Weights of a small masked image model.
Model: 31M parameters, 48-pixel images, encoder arch vit, encoder norm layernorm_no_bias, encoder activation gelu, decoder width 192, decoder layers 2.
Rows from block 6 of the encoder of a small masked image model, named by matrix and row number. Rows with one number within an expert belong to one neuron, the router's apart. Each number is 128 + 32 x the weight over its row's rms, rounded and kept within 0 to 255. All counts start at 0. Numbers have three digits each.
Before each expert's rows are labels from the 100 images, of 14976, where the router gives the expert most weight on average: "lies over" is the class under the peak. Only what is clearly more common there than usual is listed. The data: rendered landscapes of hills, water and sky.
# router: router (encoder.blocks.6.mlp.router.weight, 32x192, trained with AdamW), inputs 0-95
# up: expert up (encoder.blocks.6.mlp.up, 32x192x192), inputs 0-95
# down: expert down (encoder.blocks.6.mlp.down, 32x192x192, transposed), outputs 0-95

# expert 10
lies over: snow
router.10:096164137091164159081168126099090062107088154092090149093137172158110117100139144168146152114146152162152089102158168165168165095093100154094169094178163145107162088169091122168128164121159141078162170103101109168096164170086167167165158096096121122114094176157158147169160146160093119164
up.1:158156088184039100126099111107139134158117135137128141190097125177072098114145147079074086132092101100072126080142104093096119115152145171093114087149094135114163145110176124109148126220142141128129185171211122158103117104132104091137154150084083136136157109117157154120151128116129172085
down.1:176128106063092095102112118183174157135109151157053122123078131127148147132142134070154136065140185160177153044175134113097124118170186089129101142131066130123120106114150093117064137122141074116090178078163067178097106120121083101163136140126128177134127154091142113143153143152122070117
up.2:137129071108063104164114146097092126126145150135095161114090126122049118124058179093095146110129112164096173109141127133082114144112081166180133144135141077108156174123143102136170093151122176094152178148171136151067121108115025114117143152132113155175161110126104139100150165115118074136
down.2:166105106090096115146148087160201166112123093170065122175108116163155162083124138082168133097157170196106150045155142117124077123124140163117132145190090107146138130194157084167088192111147112156122143111154080154178115120105113126129149123128070150100177131093164102100144154150149168111
up.3:105144128085165143111056059095155178143146079151124109210094170077171133136120123093132143117122173164159154166125141134109108129187119179129123139121101095123139079128114150154085129138175152136100158096101130096099121153149095226112131111146155118078147160098178203122106082144144093162
down.3:182130126115086143139138159123127174152149087122135117134151127163121125158095055111140103123085130173095122104158103140118124107119056165094163066139204089096167090108155060143113093154101139071129164117093118096090158133150119140110102150094179109099141096125102154164161119186137122122
up.4:161141097144164094116087071097134100177096103084143128181091151131118132152112139131075131102101150120126128113149108071098115150135081140119125129166126153055114165139168117107209110129102114113097122100148138142117120034115134118157159088088129153126155130165127107134177144110151105126
down.4:152140107076111053146120123128106142122092133126082136127133191119152132133089094084218162131144166168122123052145133100099127107125158107122148160145116132129122134158161070175115128107151081165113136070189082132125095113084096061110192154140163126092166138079204135114151143137140141157
up.5:073125104134125109072119110086137159159120147127135139079161147082095114106085121170143076091097150153166164118173196132115105145145128147123153133136118140155149114049127148154121139102109125102100144124099126204134127165196026109151134080178145155049157152135116120118195126159111131162
down.5:065103141147104170134111067144119165111172153090131162104109161133164112112125123175149112092084165137141161097097209178135137148146147125112126101114083122191076071096138175143108172150136183153129189145167123146135098101134076177150096054132120142105134130087173113129108063134134114085
up.6:060114092121147103082100147112161158167125024112108155151169133132088166173144132119120154100178126084167125131113147132100133093161116161146128155098112097146123143116118114122082166161085076092141121170130088129136100149193123106119109120129083150202087145116168126157139155110153049124
down.6:134090110138136069096155160093087099138088089110134137098112181100127114217116137056116112161137133203143131115114088138175122126176173116122155100138121094131152126104097154143105104150119052057126143187156117148145142159070180115113165131089126155129109090192105114109170091112117124086
up.7:123153119193131097158137096143148110121110104135157132126101076055192092106087035133149147148105187156103119081135166137086102127071138058103116151141159125148130065103161134102118150115167146198114070112130141159111123152156169138156116163125135131069147116091162074135130140134167192121
down.7:118135084227171161143110049143119142136099143141091151102121169122162094124087116087184185118147184096148159121087194139076135153102108084115125105088184136110135118114079115118119149112087135162130095092134106192107124122168129112151114132126100156125157163143177044138126072155140145107
up.8:088114160110136121139139137159128090149092130135171131109065088098157135155081139182129167125171173113182157071151092084131159142121087067153143120154134113095120110168092095137138135050114143112133055102110111083075147099193150112157136116140110136152127149081153099131097181094154155129
down.8:160104117173164119109168115165097126055097160110184135126139082129126127139080104159156093078139087181089081148143107142135112210078157112134136125093093122107162171171122178130113140112150096166123172114156087160131143177123145119115190155119073093119128149153109084121127113146153164079
up.9:096157159147075098146138106142098105124132127209084156120116076132194123114072133129108163139154228069073169149192141165112101156071123183125096121154121115113096072136170187115158153120114151116164125088132151153063156125121097160122126110151128131148146035097163050124091170145137104107
down.9:111099121116130107139147139146164087075174121145068129130109088174175097099090165145147185104211160122109144140136156107122112174099117167098117093071122093105134090171124099118144075160140144151127156113182106160096111109086073131117149139165120125105146057150190112096094130144145102130
up.10:136112137105117169103129171103102161174117103086176133103123153135127100145154158128133130168103106037139128151107112173120122134130116103088166097119137097072133155098176144140163097152109165164115150096161122132113119119136090153174143107118085131119180180105100116121181103110162141165
down.10:115167077100158092156107149110144141130085142122145137109156167132159188131100181070128137120113158177134124034132153121083107143105127082140073135132121126166114086175127029178140189096134110190127084127134115169137122155127087071148131083121166114137190147108138162126114093181133134195
up.11:121084107113093134109120098142144133157079134108127130143069097126147148121118153117118142107103119085148148089118108160047144129143050162158157124135110136081171132146176091140207107143117157148142143104152128202099115069074061097131123116159131129140145148135144131119123125128130138121
down.11:146120105105118067145129140139104127102060130129089130167058104113148150121140189073180159095174123181112114091135154076092127132111102125081166119152103101103175120234135052200124139133127094131139118152130076162155109135082118089164152124154116122107173178088172047124175121130121134171
up.12:178165076135083132120126151141158100142175153124110112173118105138096117103118140102109126103083132150121089161106022117117094114110118186115120118147114169055100183096161158136153101193189068120106140078134105108176105164105073129115158134126131122051185122113131098124105114129158049127
down.12:182117131141109166107132207119186194143123128052171103160149131140150174187098081133093059113154115121072106108096157154129121141170118109131158126098194129151165108141199103143121128165108125102116132134116156121083118123159072131140156133103053154130178130100152165158137175182127147120
up.13:119120132114105139098152208110122126085073144120152123110207148128109156066130083119135100158150158150095075155134156132175109137132179145105138072106185130120102057109143104178123100074106118139186093059112098130151131131162135112116184179153132137134150155085149072103140074101162206088
down.13:113162141205168114096129097114150105123169154082189106185226165146079110150110138143107107098091149128102124109133205125190132163157126046154107115123212146154101125094165134108178138144128133120115135127145139138060121124137130084151137072117140078106110092096127108145147099188139163144
up.14:094121106144092128112110161143132134153130163121151142125087130113098154121142127093069122115100129107135126070150087114122114192145116171141116141135189139108154133135189151135212100197103116154123153058086121214136129096101071139148087129134140146125162160083086177145134137128189117152
down.14:155135050073074089180129131172134139103120186151071136165110099134140144158168163083155160090146113188123133048134169121100142137154128091120104153132095139097132108170135083155107164116151097127119133116140045113140108145082080117160170114147144103058167154100147054127140121138093139164
up.15:163147124099075089127113093111147101118100119156133095180118160162131138135141117141039096044065117121099138105155102088080135124125059155159133141154091132124127117165179116099169163152146105128121125135179160142139183092084108151129088103120118138115111125121130161123135118168103135137
down.15:149141135128056153125105149140133111100095134125038139126108134115093093080109159102180125119177124140145122096134179107115154111114115112075221128176124087115148150152147116174118079119147105110156168053166085155147086109081089068131168137132188145101102117128151095136170171137140117155
up.16:112130150072115078123082126149103110134130144131124145076149151128126077147054199154130141172156088101151170180157121069098126121135121181165148117119102073087138123112045136093101100123058255139101141102120120125145134106113133126091137113136118137123170114092109134154160136113122115143
down.16:141127163071110104132142099169160149103138117123134123148139110171212147101118152126211117091097188172120157025152162106108118150133137131114110123114100135170121157195128120165088146141122143184121186142090071140163143125188104140130141148133075108144180103095088072093079140133099177140

# expert 5
lies over: snow
router.5:098168143120167138096151171120096093091096145101093158116137162167110152095165141155152151137131180163169098113134148164171162100091094161085151088139153086093155098163107104170105178183157174101158170091101114154120167179081160168161146120091095162123096154122107159143170143156103145160
up.1:161209155138146137156107144104091162138129111117144110126113134101152173113147102101155144158063187124125138146170145108108096182149152099122103107118166071097099139089064148130135165137114103158064117131123127126117200140090085187120130139149123146041142142095103105150130036135122168137
down.1:133112148131205128088081124058131136133064093082147098135141132124184135054064123129183124100139085136174151110094135113127063109159167084126165122097144123177137176113098106147141163130191093096102100178114166107100152138148166200130062116106099128120111169121150123160145147134143094155
up.2:111157078082140118118128164142149155091103115192087119135123135177078105125143093155078157117124122046163148119109085130159140139100114055064122104113112134123150178094133143098186122105088163225161135063142158128108127111133136148123079145138160133127093136134138116109083145168135163126
down.2:077186102141138107155123174157166171159088162179142109122174122117138162102100174155132098115142106104130118105118078149130135177084082102084110172134127139123058165116116137093104148136115103095134197144079095148149075120115121127159123099134135142083158128129150160101132132127067168119
up.3:137165123116178103102079143154094164107122157147144154178168124123135110133094178131142101103132165101148115185132123087143099172101122143157134134114150105142101152108101064137136149104094126174105109123056128133131169163174155145095096094189176117112116095142204074121136129158120114082
down.3:138168166087123109098135097154102153119123103113154173150136116127121067139139115143184075091122161111120145163121154090136115116084123115118079085116048118120119115193220153118088197147144068114103160145111099065119143144135121112105138195180119123142148165154135194110175145137087201126
up.4:107112153136130136089138108140094143076117164134136155177197081121067143169127109158102101089111097110102139113105136132137089135136115104150151160100105138122077081081127090127156113039143084115137135117055120120108140176072202119118127137151086130122128075064166136125188121101215140080
down.4:142135171149180127092117098103130138078095133098147119138167150112180151081070088115202141120083167102078132211092180152126144173118105087093101148100096123179152151183138135122151168087155133108102121121148154098115129155108180124154126086118117110115112168083191135104152154141130155130
up.5:154162186155108089103121117081117137141076090147108117149169130109136147162133063095189130156094189116128152181181166136135157122185143117143142130115130130150098132142120166124164162082171090085191128131089125185100187180084165133064105123158092140120131166130043130120092141113128103095
down.5:130089134144101086095125109078159126130117154086098056092118199107102168154140182153172169176139167108104075134164126153100132145113132153189148119107181090152127111084073134125131102063126089103111120141195122148128096145126172109137143166153131135105134137152129151123112165090079167057
up.6:126116130153173088080111122151082144081127129102171140176177036159103142152106081101103110119150106097176149200177122178130120131100126142161114166139135155085090112095081135107139126158149146151132121136076110165108127185092099120098124029125091167126107110138110098095151138128132100102
down.6:134127157122073111131138115103134158131094131091146107136098138107149094156088115105157168094201152120109128157135168145174103120129141101178114134144095112167139103106220126173111157099161107118116116158119085148192071118186174133125135108165091094117111129095110154125172133075146108088
up.7:171095116101143155154099120144117085140093162128145140138075177111153108141195092085186170136091089161141115140118043127146120139103144198118199133131141137114178111095138121145102116170112183173088110129119138065127081129124133154091195151105115100059112196067156141133116136095149109120
down.7:138136121119115193090145120111121116116125122119164140131103109141132102122130089121137145162204121154141096119062148159131156138127138101135122145141150147126159171139160131113131066101122126118128138093068108109069152121151089142141113142117182184142138110141055132143133132103137165118
up.8:201086125162097084090117128120136109148116141103185125160101125078081044149194150131098149135115138134112101145190077107146159096140156107116162138129169100104140149128121150145137146110166124154139118147139136116134118095102095080138141199150172139127150144165107162102119114127145147148
down.8:125129139122113179134128127157136083090108097108098099062155107177120127095156101120155121100075151194082096106114189157104145178095153125143124089119066139133142094167139101149122122112122092107126139170146071119085126122124139125150137142126121178096178178130152123060064093111104170129
up.9:080107154112146149110152148166114172087088194106095150139111063018152103101132145139148151136135120146102148040098114107152152109109145129142076140144123154156110152058084117150107167084138159197128119063069104183148134127137110105139094119133156110157127101144052136124181096145116175112
down.9:068132120173156188104124119149129158093170094122111141081096091089171051164072104165166163165081135101127142137117074134118131124129126133144154096117153084117129112158105138064109173150121144117125148139116172121132163151074157125136159129112115125147077146158087141124105136098158115121
up.10:082115103187075101141160108141076128084124123111139153136104114189091147166123168129136129105160162100094148134131162085116086120108144139102148126111182143144089060105046110122061119146070154090123119114096092147212150151079122088100166095125143142196117149115158103105180158152121129108
down.10:100085170116121165158090139149134133132152099142134132143096098141166136144152099167109057074135167163118100155191154094122164197140118122147151098089094055200100124117109130125134188134117156122099094102163113139119111166068108137154183151144115064111130198146106174104104147122067122126
up.11:113137139101167096098153166058157157085144174084151102136170114136040162151123171152122061144059113093116063175188095077127156182115110076134113127154079153128134153215129129103118149143106070230115100119123140120085094150116116143177112142133118138170143128182117151127128138146133138126
down.11:134187188146120143080131099128108148159128168054148166086137138127199054113116133135218174130095093112127160120107195169104125077142150118133140132165109189130156171187133166129088127095157162097114169124122085063052077181180151104127136127112103128132106109152119066143115124112133125150
up.12:149118118169152111163133144160091123166179153205107099131077131164097147084124123070103146145119049124156170132157112134121102150092148113146121165145187100124143100169137110083151125113194124129090142128162156119120197113136144181153106120153067102106142133123142115145098145151160141097
down.12:141107113156106127142137136059133085109092146148134144121148136121178146090176120107112161171191168100112166086098111119152112108127204125093127172136112143170162071112092149112089086085150091137150075189151135131163127094089152107097151101112183109154070070183147139106231100160094132107
up.13:137108208112183141096101117156079107089126082073066108143167133099167127118147123161125114087110160096192120094132115141107118115101124098136168151127097152149076130186074126114188118112108125126129163090109150109205159136077122111109106121134097095139099149199088094113157102115104113094
down.13:175106133110095098111125128073111119124113154083108155125163141176142122065109184154143166183103109096097119127099169133175148134192125102132144127150079191182134171119105091201151124121132143179133117133118165145104100102182098107091167099095117155166125069165112105080126152068118179141
up.14:126134114190176122212144163155137116120180102194187113088094096139121130101167121165133160098204087113132143139103103135145141170072128111077115088089130102128115172099140120151143150115144108098156193158140105156175158187092127079127160174130080128113185161120109094144180072129161154143
down.14:040151103119193045120130171164100094118110107158134119082135136116131097115116140155074128047092080097068177131131083101163107166162127140130125091064132143131155093160182167153137148122132111100116081144115143073141128116087128184107126090127148141115161145122183096109100168156081096141
up.15:081167174164152150122098144157128165090138157147132154097163136141160113156081106134211081123110197142095166086117161167090120134133148168139118114149095124117112183127123139072080116113095132132115092133084062167141130126184071157087140071121135134158169093114112053122098142126033127115
down.15:094105105148153087186096129161123100107116163160096153127107121101144095200144165158119112122114097121107147173133141119149094154104148100084099132134139147144086183087078106093095201169062120173120070159107168169113103127109107133106083111145197147118150108151108143093133152091134209142
up.16:094173092145124076134098148191134122064122104170075146092111149104073073071178169150121115110167107070087099085117117102127119141121096129109137057097079110104105128140078118093167121131035126071144137074193110122158116122146163153087118217088209143142124114098110092136088139165103121098
down.16:139197118038159072121126195171149115155104102148137133120099136147133150116099140116138085127156164105146147129153140103113130160121143105154135124113086143186125137107129180119138109122122167067136194127105131126090173106100096129175162143127084121174091159097122212074150165143078133159

# expert 11
lies over: snow
router.11:096160151095159164090162131100104100105096141088095141077136171171091152091145157160162112118159160167159099103144123161166164095099102149094154095182180162130162102157094100160120172121154128080168164101100122141095160169102167154162174105091143187151094109179163141133166156171092128156
up.8:115098134186147175112116132121205097144083133123138088081128128067088179193101118124138118117107133165131116119146198127152112171157128125094166142118186101109197133100086142102107130074141107122104119132182131187133088145185133122163118137150131123118164141111168150126129147142175168102
down.8:105091107107154159195141115115157153101138089169070163190106073097112095156103106115158130093139149111125171117122141153121115119102083130151194186071089101086129063177120181115125106125165173106125152164098092162093179118162081118104082128126137133110105115133075164090097121102160036088
up.9:148119094173116100064103149091108128142156121151169172181150066090118142155124144138088121051214043151115154065116155139137068196185128094127168198102204096087129129106168139126066135074144123128114161149090146134143157208121133123095092134170155127136168107130141181111135094115124150124
down.9:125110141149116082143116104130133095154123080130096123097166086119148117152153105140133096091095145185159196134118211143143116108118123155082140138063133148062101071102077160138159112182142150138132134178107076164113254134141143111161071159118139138160125136067133112137119168147191146151
up.10:166101152133147112104121110105198117166086139135134162112096099089126113105131107152185118117096085135138146066143091094103138129140150143181173091113143114164188169110105106162139124113130156124126127147100100131185124115102139152102107177136151140096138110150146169120085122171125116124
down.10:128109144138145122085126098112161123051154127116060081201157130108062108132196114126223116104092175103109049133077139102134138173157083122155143130064099117155128106178159119161104127096122198138139158115128116102167159079144086117107159178127166089113091161095118114148176146154113126103
up.11:133091138094094135164125207112134142135120136127172107167148103107151164190127171152087124068094090144080189028170142072188103179126121135186171118085147108115134175176164132171087195098133159140143122135125126131200165166094105146093106095135120092135113127153102136173160107131098148131
down.11:117055144122146143199160099137118087134118109145125159099200104138149158152149095150132114112126184123133189129070200129136088107118123157090134122059123087034104108143097122095140110086112158144125152145111141142118182161128105124132075174138136067089151175074130063131205133156144183100
up.12:141087080104106093112127085120169112224128157159125112140135140073135112166045115126164164101129127132104143040135144116140083150109123131152127143137129124093153117140115133165113136117158132130118115132120142101188093140180153131085075168118059144103206126069150116156107151148115129140
down.12:095089076113121077155177074200165138117170113098103156200102063131147109157131146176174152092119169134146134109103143122129106109093118104143151120076096114038074086137153126147128087160118191109131115150131108139191177129156113134126067173160118086138108117066115133130195159108231122126
up.13:162151144133092165108085151103116167142096096124133162126150088127057114107170097073114042116139143122091126179131114171183144122113178165131101130096123107157136083127104164104129093121091128124071170133130149127071148110101077140129141102154159128107067082129119173118086110139109130159
down.13:169122146181079109084081135125095152116091150101054094147120150131091121111159119057065166125126150102112113150136080208160139126162190111091098138158114207135128134112101170143162142088169070096158099125141158153087143147174106114118135112134185176119153153154099106119114177095117115065
up.14:173088126179140089102092129095124122142119139172149128130068152106134046163139066052104109124163130155135161090148061127144106141090112111108161184127182076091163085097170111135173113136139164173122127159113150066133117136125104102158165152130084123122208152123089134094089118176130145103
down.14:135143120143116177061091122118192145105130083153043116153131128158101142083170132140117148128099100123178156100067172111146151138127127158179123081138099088080096080157043135116164159159125115148115161107133125112132134109209118148185080107119139128146137095107095117120133139120225110114
up.15:088129106104142132122118147111164177151089145165172118108146150097147181150181133176045120081121065182135131125137069160149135144126136101134188099117169146086157175145180122146125203138093067141130124138096126101202172156166139156083060136113120125121134147152097166158139069197147102127
down.15:124101164162135094216138163112098078132098130199099143035159110135118150143133123086116093155118186133140117110097153161169143154121165119101148157083112133084136088151146130125113121123053135131102099120089093101116183207152135093116149164172178108086117163078127058162210117169105119091
up.16:198108113159112129073117112099104137073107162160135119177146142134121096105117111136139136094114107128113105140064112113128104137170172108135098197122068142151051140211147127106087106079133180131156103134134066129105140086125117108094090122104151120089077148136150141152159102094148146124
down.16:086131110151168142110105148156089142094161161102177120118193190177113133076169139176116149100171075141141121085110158118167124066138134134121143101096142128136111164117133080161110135110136216150135143167113060143133172085110118143135157118081129089130147084139163135123148154151135195158
up.17:104126113142205049092143111082190158114072097207115149053130140110081108070090100141177187131147156159144119153125125141127104133116117122093164170135144081108166147096083119098116129126143140129081138157104083113189128093153143118102141109119150153136144086120161135116078135164106133099
down.17:158133166126126138070120093136161148096117033165088098187125118151102076097115087146171151123114117139159127150187081107132176160161089080180126151128089089133128077145169151149101150130168121078153145150148081105137113112199132149144114126098123157126129127054116146116055098110082100132
up.18:135095165131118096128118085177147197110145116149129115144073139090193056106143095077145152147141147087152133159118094157084114150103115141101148172141116106119165063140163141102210089114123200163150150129133138114093166093118079091117178143120082102112152147152161139093135136134130118092
down.18:149107116152124145098166211119223166104143118143122117144127154145042126102118129125147190163139104076151195120084130127119138117139123147178098106157103102136107124166043094122118104186142109174125145144129144124137106036227162175150078092113164081147156071146144125151135131129182117104
up.19:132115159106147187161138123137104186128079118104138158126072117091130073185145113115103094132123081187081136112157078144074140093195158127138099068127172099162174174134172101154182123114136132115116102114118123109115118051136166135141149116133213108118088126078099142127107106187146145096
down.19:084120131107138101147066132146149121131137158111080125167115134096135150058135085113143076136096103132157075090090122134138152153159150177097153110095069148147147113120159153148141139115066116143090159098100169128121127136149119102119157141129212135160083141119102144113139103162150149106
up.20:130090151138139139114129099149123107184117107124133166178152099127177104153170121102062081074124187098071076136171084065107159084171122122158071157103187166164114121123092147077137153164110074140090106155124126116084173153102099113159139141187195090157144149182081130155149123144139086120
down.20:143077079100085156080080137160137152085096107125140131182121115130098137179141172152113186160122123133171121100143096090122139079143136131159143141123138099105119149157176102131100064132145083120136127127108106157126116031156134045148113143129124172139127123124147123098175116046183135081
up.21:143074084177095113110108134136155111176150187130190121159121078108080110249125135116084135128155132142102081132155165102125123145119159105136169159129168138074113102110172117149139063110128097147109070146134105082109099185123130148117159170134153128113128154130088147123120117150170081142
down.21:135081107117163074154173114103131129158136068148113122141153096085160109125180111125122145102104114217180189097115212136124119118109180137132184101084130135078097124116085118114194121197138147153120162182108101152119219154179118153184133124121138099137171094129122142117133098129213144110
up.22:143140099117179112131170094153144139128106117147088151123115108083123165154110129099101154139135132138142163132153201113072184100142158098183129155101153164164162173104124114109122114094084161154149096137150124107133135105194139134113062121115168118110129066098202137147100120161129086122
down.22:082131166111193159128154079135145193133141078116101079182137089132191157132148158119184116112125143129169119091170089122123137189103117141105124103089078095130099098109187144150125136165082130105127118155087106121152108124172159129114153145087095101096099157054099172148096153135080138145
up.23:164134124172040073172088172132107106163138117170126139130119100144082129179148142081159132116149043120127150171125135130145070181071153161132168102111109120097135132108132097136141147204118108103096126124153140125144105175101122124113038128112114126159217115112072118159118186125111071129
down.23:135121146117126134168139102152134147154143078142080184211143083143151116127119140136113184112108119156087198119113149176128095132180154162152146109079129138104114140101096157110186115190134118137108109169073119137108180138178116173176104101154081089092107087034075119116128087136209144119

# expert 14
lies over: sky
router.14:091170130083165154078156132136091109090100180090094156096126166148085163096122177162130106093130152165131091112155134158159164079078090134100152084167113129156154088167170070164117156074169184110156149087080085159093155105097178163161174099094128170120093169087110148100168164154082190169
up.6:134134100158085103103123148152129138131158167154211140085119161107083139134144093126100134129100116117111102099176128128099133117094135108103100148110152098143111153075134124174103119070122163113155128146114059162149076137155163134157102148146140132100146163081166124149102133095107171164
down.6:130170125122174139087119112117160102138192130088130149098129145133184091117097136041145130177092148162087083116123140100080109138177073139148105125103171187120136119147110113124141105120154111125139135138124118134074138110121103099105113135080091115147072132119166075156152136171198109171
up.7:149051017116184172095155137126133126127156133150118130092118136096137176077158113096113078096130083145146070153081095146108156121182112211165154118142126145144162188165171143122108115121132110043081139139142156133139098097121139136151110177135069116095127129142146162113133107122157105080
down.7:121120153102109104130152147174109141134163130143137100150164121110128141184086164169134110163061114123130117208129098102136129101103133077092170146140122138142090094090061085112138075121114190126137148069128196061112156165199135194077122120171169139068082116124161087133172145114122150129
up.8:122083108110097135153168136172164110057116164140149131189121101078156136120145105090106147095141079151126124082086110133143102173133126191164174190067077115120119129040177086131152142140135150147116111169121147129116118155183106047136098136167131093116135129120075094119150128120081084128
down.8:120068132146146121127128137079123075195107133112147117050072138129064058217109094094147103121180131123120117215194125142128105069110113187095113085162146170165117099138102144125127167154137075116133103174166108122193134152148113125100133156118122181067141150140120131139156138145125120158
up.9:116178118103095096121099102088108117125141155123110119139147094104125110050110148251115055111101161161172133128142155076136098087166151131108099179123124074095135145106099138149178120134113187137122128113088118115129144092175096117143074192161094121059174116135090149163138111136146197132
down.9:157190108144170182136100161171121132101158069116099139076156134153193165086123092130101105125075232122147140136166074140105102106128136177144150141185127125124139100137075233121101077142146135123086149141202140144154169152139096152144105092113103144071109101136202121155126140185113103108
up.10:093146149096188142182122152196108146133093119110116133145098067077141144083117135141174139139095178193120096109129183110198112147104136125161173154146199105122146152100054146131101163132023150115092124085093108145166119156129161126124150124141067159085145085066089092129195123156142127099
down.10:198171136184123166121099156189065134048141070101118138102127159157128079150137093091145099132107133165110184134084145089133082119157163075129131114128082138155125138096159160117142170104138108110118153127136133129105152162060142143115106151138125149134126169155173177084159110170057120147
up.11:154122077124134086162084091111114143118143124164109120193162110116141138037181068094157123189137106158128121131151141189161149125133167190161137132080082176145166152127119162096124143138157097123104117099129135171123100139160150121093090108120126136093154094077094151138145091123099088109
down.11:125158168116080088179159085154102131072112093088127049122155153105127122117099158077129141154100116166132178151129060138183126097144142088141134116163093165093156070125101153124132158095182122129121140145137192087173104146164132127109113127160140128066165104083177186066137098131114135145
up.12:139067140112121115138116131127120140105106096123113044065137102150143140137083157097153138133184126144089160117154080153178136138135094111133179147070189139114182087076085108107085108141122076119090110106114062104116109141148151105176162125140097130111157189108092125110134134141079126109
down.12:159162166107104174127103088106107171144132197128169107123122157134143142167144073111098156163137119150141072137150198110189110123198151080089147142168076139163113117060147196120135130140109124100099083161171090135204124174143154094095125130081181156139117070115135131139149098152175135180
up.13:142070110069152114147074171138129154119130137154150141127132129134141158067198151166135117118110055125196116158100130167141131177097100184156138132103067167086132097206090124075133129140131092092104147124191172114172144093138141137123080134142071099100140125056083116150117130126124106043
down.13:083154135117090136153130169180107144108131130129106156189129140109098145121101146147150127118121109165154117120099108096119111059079141148165107158110121170127099130117163129080115119094175128154067140145134162051157161141142117153130111162170165151079140110139150132113129168088111150160
up.14:104135198111171095099163135180096159118123119147112142117184124157084075129120155127162116116112176120148167142130095133136123127151117131079106114086093095179177185118206139115068130179067177121151145170087050104090127139163138109144167148142113129139094118142090171126056207124096160142
down.14:133125133135113115154146202158123086097149152188120063139183132108081214177143121100114118092126162130130067144110119138119143150131154130161086138121021144140108174104105167119101172100080124128127099119155082095122114137092096095111135110084110159139181100160183111107143078108066108134
up.15:188083180133137091129145128108082065110118114131155119121138166153147090075156135139099116127138106129150120159119179102126125120070098122069139145115095167100124078124153134087183142115133104096121102173127162136184187115139153115100129156175119141103176096099094145114139147163142142097
down.15:131129149150126157148120176157123185092106134171113153184141109124085198102130047128133099095130109112142133094108099117127103102122125131084178086093134194144130137141082158125116051186118116132077175067124139120110164154132122181161129085168137208143141169130126134167102122128097161098
up.16:110131120155091115153126097109175133133106146168110135115092208121104100125190195146129161096134122122099110089086044118148122146118151112133132106082102115103170113186151104114164110122219078107099123133133160124161085107107141094116077136148207093156150123118096185122151119143095123176
down.16:132113159091088058212149161063111167181148171122101111115127201106052097137081164163112111153202090137090128138136153187094151142148131059099148147140132118126210145159126146124134101134131178134151074155137107117098146136129096153098119100159084150151140072149118218077127166121140154120
up.17:123210095105180129108149156095098204118182115156129112118123095114166067103106108123128142153125097077161144190138083132052131152131160096122148082096050138132108144160117148107170147182136081112131138143148094142123170132093085155102163101091135169179069119186138125116161142108110122145
down.17:097092107139138149108124166185172226114151120107104138105115124159164218070171207130103094118131066130181118055104140160096155117152140206166124105117117157154147097138108089125146139091180125164107123118132165119141147186073108117131100119098137147145117149144137169118118142135175088131
up.18:101119065115134135122113126126126111138142133088146133101185179090115122124142153115140097099129108092140059126131150134118106135134145183169113123090113122177097120151124124136152112060135129110102182179084120141111089177189039087129135156147089106114155146189165091138112102136119163148
down.18:172107121055179081093129106144123105129171150076109136115103061219133142057128160095116155094139172144119124122102178162155167098116150150083099120155182135123099116095066084123084096198091160085140159159121137137174128073138096152152138127076087180086132113150144088122158145115148178126
up.19:114162152116118106145132139136061144168215120134190075070063145168141087189195094140133127133150073100148161146119146134115105095107116145059144130180153136142092114197158160100158152107158082145141149110091109133073164102104149141176198106139110133161155183093143091142099104124165149117
down.19:154102140096158140142138151091135166158093119121207120155129123139141142135121127156158141158130167156066100098133116073166127135085122135108170070123159135131149176155118076111091149107106117123113119129132095119153125108106068132123089082173153075187190115184155130099091085159086134177
up.20:142136121146066050185114148157123082078179146111148096124162123168081128174142106146108120154060147125055100067114125107143125110115111132176090109111142193132104103119148132141136143145185117224149090131124134158149154144154183098120092121143137117069164156131133125113108159096103162094
down.20:140126127142147192095117091204100127176170147064083153123149107170136164138062108140139136109102145130135110178082123137119122084128059162131155128158171102101134153150104138126083097140100179158106165130126119019105115142081181151139145143019083129187111084193141076131149147129128113138
up.21:104191138113144141197103091126101133136118099109104099074193144109143156118139143103135097139122132080123113129126167108138088187133114147106139109129125145138077116150164162132140063134190114193130145146095086126156114163099000125089145160147114134142146132098117015134122135114107203132
down.21:135124168126162117074126091115106085077140142105137099109117090140139110111181157163137211149106140135137098156111098223174192174136130158097171154131115116100132164126067115165116066196155174122190168161103126111105136183083130111160132171104147154119119117172047146127171153088179132145